From a checkpoint of a small contrastive audio-text model.
Model: encoder arch transformer, encoder norm rmsnorm, encoder activation swiglu, encoder num experts 32, text encoder layers 6, text encoder norm rmsnorm, text encoder activation relu, text encoder num experts 8.
Training: 7800 steps, batches of 256.
Data: 39062 training examples, 51.1 epochs.
Rows from block 4 of the audio encoder of a small contrastive audio-text model, named by matrix and row number. Rows with one number belong to one neuron. Each number is 200 + 20 x the weight over its row's rms, rounded and kept within 0 to 999. All counts start at 0.
After each neuron's rows are labels from the 100 clips, of 14848, where the neuron reaches its largest size: "lies over" is the class under the peak. Only what is clearly more common there than usual is listed. The data: telephone keypad tones over noise or synthetic speech.
# gate: MLP gate (encoder.blocks.4.mlp.gate.weight, 768x192), inputs 64-127
# fc1: MLP up (encoder.blocks.4.mlp.fc1.weight, 768x192), inputs 64-127
# fc2: MLP down (encoder.blocks.4.mlp.fc2.weight, 192x768, transposed), outputs 64-127

gate.246,199,192,178,170,184,154,197,233,195,194,196,232,187,193,205,201,207,203,173,205,182,210,205,194,203,160,216,184,210,191,169,198,198,226,204,221,213,171,210,178,215,217,201,179,200,202,220,220,157,234,184,185,185,169,218,248,213,257,201,212,192,213,224,171
fc1.246,151,217,215,227,186,170,225,176,216,186,193,210,177,186,196,167,224,181,201,199,210,218,204,215,202,208,175,164,248,222,169,191,180,216,216,184,211,219,207,206,186,208,209,192,153,202,181,195,187,216,235,185,228,195,194,176,200,190,196,205,192,213,220,192
fc2.246,195,192,191,179,187,203,186,199,207,213,216,211,209,192,179,177,221,214,187,202,231,232,163,169,220,209,199,200,226,214,197,199,236,189,201,174,206,193,195,215,266,188,201,198,190,193,208,223,198,204,182,169,194,229,175,183,207,190,200,187,181,183,202,201
lies over: key "5"

gate.720,195,178,190,181,180,190,173,168,202,242,194,193,204,152,227,177,200,231,181,181,209,159,209,237,211,165,187,185,197,203,217,186,237,237,233,209,166,151,168,203,203,228,226,211,203,170,193,189,180,218,199,202,212,177,214,173,225,168,201,217,205,165,207,216
fc1.720,241,212,219,225,206,178,198,202,193,177,150,200,199,222,185,223,201,204,220,226,217,179,199,209,216,234,214,199,215,180,205,210,197,191,195,218,178,171,173,189,197,220,203,203,229,185,200,198,243,179,231,165,169,223,158,191,222,206,213,195,210,212,196,215
fc2.720,216,217,212,193,195,184,213,204,188,177,228,189,189,226,184,210,208,166,230,217,203,198,196,199,220,190,172,206,200,172,232,206,194,170,188,179,221,174,204,203,217,199,216,179,203,203,229,215,227,226,200,195,202,180,221,198,177,206,184,216,226,190,149,244
lies over: key "2"

gate.198,205,206,210,200,248,217,199,187,205,231,202,167,226,217,173,185,197,167,213,167,216,162,207,168,211,196,181,200,215,223,216,183,232,211,172,172,235,192,234,201,207,219,187,214,217,202,197,189,199,188,196,187,188,207,231,218,188,196,230,204,194,216,195,190
fc1.198,192,221,182,236,247,223,178,167,205,214,199,211,209,189,173,149,198,168,182,173,246,149,245,216,199,197,194,206,221,195,234,216,206,197,176,179,205,192,241,200,204,212,205,220,209,193,193,212,185,185,190,171,195,225,228,223,214,181,214,197,189,228,199,198
fc2.198,196,174,217,178,188,220,193,217,183,213,218,203,206,206,176,159,223,169,182,200,206,174,205,217,210,214,192,200,201,208,211,190,184,188,200,160,233,192,209,172,180,205,219,221,200,189,180,190,229,206,223,215,241,203,191,199,181,203,233,191,174,210,188,168
lies over: key "2"

gate.606,214,212,234,173,206,187,189,197,182,154,181,227,230,178,207,166,162,224,173,201,187,180,236,199,213,197,229,178,228,227,189,215,219,189,192,210,237,204,189,165,209,226,201,191,181,171,200,173,223,181,198,207,207,234,218,188,197,188,209,179,227,213,208,202
fc1.606,203,201,229,180,202,198,199,210,199,204,194,175,213,186,216,225,239,211,211,182,191,182,241,189,236,246,174,230,211,197,208,185,190,180,219,229,188,218,206,173,213,218,214,230,226,199,227,167,186,144,182,196,199,199,205,210,202,181,185,232,156,208,200,163
fc2.606,180,238,213,192,219,215,169,182,192,161,207,223,174,186,217,239,167,171,209,208,231,227,208,227,190,204,221,178,191,182,188,229,195,211,205,200,233,189,203,190,168,197,233,196,152,194,194,193,212,223,211,167,219,202,197,239,184,205,179,185,242,232,189,205
lies over: key "C"; key "B"

gate.227,198,180,209,233,199,216,213,179,194,201,187,182,202,194,191,193,205,204,187,182,178,203,192,187,212,196,223,166,177,216,205,192,201,196,204,211,190,188,213,193,186,178,217,213,206,191,211,205,187,216,186,178,180,236,204,225,188,174,252,179,193,180,203,223
fc1.227,170,184,207,187,204,198,185,204,226,179,190,200,192,184,209,196,183,229,215,215,243,209,183,195,183,186,190,197,202,187,175,211,198,199,191,183,191,200,175,183,213,205,187,160,198,198,196,218,220,211,206,183,244,210,207,179,190,211,178,217,199,231,217,172
fc2.227,191,207,168,207,187,178,161,200,179,197,227,193,176,168,195,166,236,186,237,165,209,203,146,180,206,198,213,199,191,187,240,168,195,190,199,195,196,185,211,198,187,197,221,193,182,200,188,233,178,218,206,164,200,198,239,189,194,182,188,212,188,193,184,218
lies over: key "5"

gate.110,205,203,171,198,207,180,212,238,211,181,172,212,204,186,192,216,200,186,189,225,198,164,209,204,190,153,229,185,204,200,211,170,164,169,183,185,224,218,179,187,181,178,172,217,188,173,195,181,218,219,195,212,178,210,175,215,186,198,163,215,196,203,223,181
fc1.110,195,208,213,195,221,209,216,228,218,189,168,206,236,188,209,183,216,196,184,222,201,202,204,173,174,226,206,154,216,206,186,170,190,211,202,216,210,220,173,211,214,221,207,176,220,198,203,191,185,220,231,204,232,165,216,211,184,213,223,215,197,195,201,174
fc2.110,166,210,201,234,196,199,174,204,235,209,160,220,215,193,226,200,183,195,235,192,212,193,213,151,184,213,172,201,182,186,228,238,192,198,184,215,194,202,186,209,210,213,197,219,189,175,176,191,193,203,212,190,230,192,201,183,164,217,165,203,231,193,208,186
lies over: key "C"

gate.533,194,175,186,201,221,189,159,216,211,199,215,224,225,214,219,223,183,209,212,195,212,233,195,196,203,186,191,151,202,187,175,211,201,193,257,236,204,209,221,196,215,208,184,169,205,190,212,197,183,201,162,205,167,196,192,173,203,170,192,195,178,178,169,207
fc1.533,186,222,196,196,204,226,234,208,218,202,202,227,196,212,207,203,207,161,227,176,199,176,210,214,183,218,207,189,197,177,229,162,173,200,161,165,185,197,188,191,253,189,209,186,209,184,229,194,217,195,206,187,229,193,202,223,199,215,183,188,177,166,210,175
fc2.533,195,180,198,196,205,209,180,192,191,187,242,202,157,195,227,185,235,219,217,174,222,194,182,196,185,199,215,198,242,205,207,236,202,160,179,184,221,185,188,209,204,191,224,195,199,179,228,220,175,185,202,176,190,188,202,172,172,176,140,224,198,164,208,191
lies over: key "5"

gate.474,147,192,176,212,233,158,210,192,202,186,223,221,214,195,207,168,184,237,224,202,202,164,177,204,191,194,209,158,219,183,193,192,204,167,215,216,220,189,220,165,196,196,186,203,223,206,184,162,186,199,181,192,200,208,216,210,194,171,171,217,217,214,216,196
fc1.474,169,170,195,210,173,166,212,209,199,164,245,238,169,216,142,194,200,213,185,169,216,235,224,249,238,223,185,235,195,187,215,185,208,193,193,204,212,224,170,233,187,212,170,179,203,215,174,208,200,209,230,214,196,213,174,149,205,194,182,203,195,211,190,193
fc2.474,200,188,190,178,203,229,222,178,180,239,214,221,239,194,192,217,188,198,189,189,185,181,214,207,211,210,167,177,207,190,219,172,236,196,183,223,187,178,198,210,242,189,195,202,226,180,200,190,173,173,206,204,218,160,200,214,194,181,249,170,181,194,185,228
lies over: key "B"

gate.572,207,190,182,169,223,222,192,223,243,180,195,217,230,185,197,210,184,206,210,218,214,205,188,175,180,189,204,172,211,211,205,213,202,197,152,191,206,197,211,186,166,233,218,186,231,192,229,188,232,161,200,205,217,181,202,218,160,232,182,189,198,158,171,186
fc1.572,213,215,206,216,190,218,173,181,214,189,190,183,212,198,206,199,196,172,182,191,216,235,165,205,190,222,198,227,208,196,192,218,188,187,191,217,193,192,176,212,195,196,198,232,236,210,204,201,220,196,186,176,228,206,181,190,193,193,220,211,185,230,207,181
fc2.572,186,198,196,201,206,173,183,211,228,212,226,220,189,209,192,196,172,236,172,206,219,218,223,214,240,174,203,177,175,230,170,186,203,222,208,180,176,242,220,213,171,240,194,190,172,171,192,219,205,211,186,178,182,203,237,203,217,191,185,179,218,189,201,201
lies over: key "C"

gate.301,204,195,191,201,178,221,176,186,233,199,211,204,193,149,245,223,191,194,172,192,218,241,197,216,201,214,189,173,190,169,174,204,227,213,182,200,155,202,185,206,216,252,172,198,198,204,189,209,195,227,191,199,210,210,215,224,202,172,187,203,194,196,206,171
fc1.301,189,152,240,208,201,200,145,197,213,208,192,182,184,202,231,195,194,208,211,206,193,210,204,237,214,226,205,208,191,191,172,200,241,211,185,210,175,227,214,195,196,208,227,230,209,207,222,205,197,165,219,185,224,201,206,229,191,194,182,202,229,193,194,210
fc2.301,224,222,212,170,155,206,183,232,167,200,206,224,207,204,206,211,199,202,164,201,183,193,164,203,210,214,165,226,222,208,236,207,208,189,183,175,203,196,219,182,199,207,208,207,203,212,178,198,200,197,214,203,160,209,221,176,197,175,194,217,186,169,136,180
lies over: key "8"

gate.358,183,208,215,219,180,196,249,207,209,163,252,184,237,226,236,212,202,171,191,223,169,192,209,192,192,190,235,170,218,190,186,171,225,224,192,215,195,190,204,166,203,184,225,190,199,200,237,229,198,197,224,200,203,180,239,218,182,196,214,136,220,198,178,208
fc1.358,191,208,197,195,191,193,201,191,183,191,221,186,201,189,228,209,201,216,205,212,180,201,174,214,209,238,232,204,189,211,197,174,211,220,184,142,155,227,198,187,196,181,251,198,192,179,203,204,188,170,248,194,220,197,217,220,192,202,174,169,198,188,193,199
fc2.358,202,210,228,177,165,214,203,153,214,215,214,224,220,211,231,171,203,177,218,207,165,226,210,194,216,208,164,173,159,210,199,165,180,224,165,194,212,172,208,195,227,205,184,203,174,185,187,199,216,212,219,174,227,216,212,201,161,197,211,177,207,218,187,227
lies over: key "8"

gate.179,227,209,176,203,167,210,192,219,208,215,216,197,206,217,153,215,201,196,178,149,177,176,175,201,185,199,160,181,197,251,232,203,155,209,190,169,217,195,235,196,191,211,171,182,193,235,145,183,184,204,208,206,221,218,185,202,184,189,186,175,213,228,206,177
fc1.179,177,199,186,197,190,187,209,195,180,190,203,196,200,198,235,191,217,256,191,191,226,209,216,224,199,191,216,219,193,171,174,188,216,190,186,220,194,138,248,205,254,165,188,235,188,179,179,197,187,189,198,204,195,220,189,206,153,195,202,225,164,185,171,212
fc2.179,199,222,199,186,217,196,201,161,210,173,183,211,183,190,209,179,198,180,204,191,182,216,223,194,189,210,179,216,228,200,202,245,239,224,202,186,219,189,193,154,200,188,204,253,197,192,170,230,221,214,205,205,178,199,217,216,178,206,191,192,204,186,205,204
lies over: key "C"

gate.524,228,208,205,178,215,162,254,233,237,199,202,218,221,195,224,231,224,215,187,202,219,175,223,191,199,196,201,178,190,212,209,208,224,227,205,159,191,172,166,223,190,200,168,200,218,200,200,204,195,175,209,225,225,186,228,203,194,201,192,153,184,167,219,202
fc1.524,209,187,188,181,180,211,207,213,200,162,204,192,234,213,227,193,210,197,194,217,218,207,213,218,183,200,238,224,178,208,183,178,203,194,206,174,190,209,196,238,200,210,204,187,201,206,181,210,211,203,219,213,189,233,179,207,195,201,189,174,184,174,193,176
fc2.524,210,202,177,221,211,211,180,178,189,220,207,223,223,157,207,207,191,200,205,215,184,196,225,184,198,190,199,193,206,194,191,198,208,200,160,224,199,204,176,205,186,169,227,189,193,204,191,198,213,204,157,153,207,213,194,203,194,233,194,215,214,212,208,250
lies over: key "8"

gate.463,235,180,209,200,226,191,211,212,219,192,159,195,258,217,196,206,187,215,191,199,231,205,178,186,208,200,201,167,214,192,238,175,207,192,220,184,217,189,176,183,179,194,204,157,194,181,206,189,171,182,224,157,199,192,209,194,206,192,224,182,212,216,232,186
fc1.463,173,176,217,184,198,183,174,210,228,248,210,172,226,218,208,196,195,226,200,176,185,192,221,215,219,186,172,233,194,216,197,199,204,166,180,219,220,199,207,213,194,187,219,192,189,186,226,190,175,196,177,218,193,216,186,221,216,190,203,201,204,180,247,213
fc2.463,194,206,210,168,246,230,184,178,178,189,206,182,165,197,175,187,209,217,191,211,225,201,159,174,238,212,212,170,165,169,196,182,197,221,203,152,214,164,223,204,198,235,212,199,210,218,166,188,225,202,185,199,208,210,231,193,163,194,184,202,201,209,255,183
lies over: key "2"

gate.206,211,170,213,177,213,173,195,173,209,202,234,235,202,180,203,193,208,213,204,172,219,202,209,238,191,198,164,181,196,220,210,192,231,211,177,171,218,227,210,185,220,184,191,234,207,177,219,198,195,231,173,190,232,192,217,212,193,181,232,206,218,187,237,174
fc1.206,197,200,178,167,199,191,223,232,168,206,169,205,179,183,191,238,241,198,214,237,179,236,211,200,213,195,211,207,195,187,166,202,179,211,237,199,181,196,177,199,197,183,162,196,199,197,221,223,197,212,177,217,189,196,207,215,219,198,170,198,213,239,214,224
fc2.206,199,210,203,171,199,179,205,179,202,178,183,218,170,199,196,221,217,194,191,227,206,242,180,188,189,225,186,203,200,178,184,200,196,194,230,208,176,223,181,201,210,192,181,194,196,201,195,214,191,203,187,205,183,210,202,194,199,204,180,243,211,188,244,198
lies over: key "2"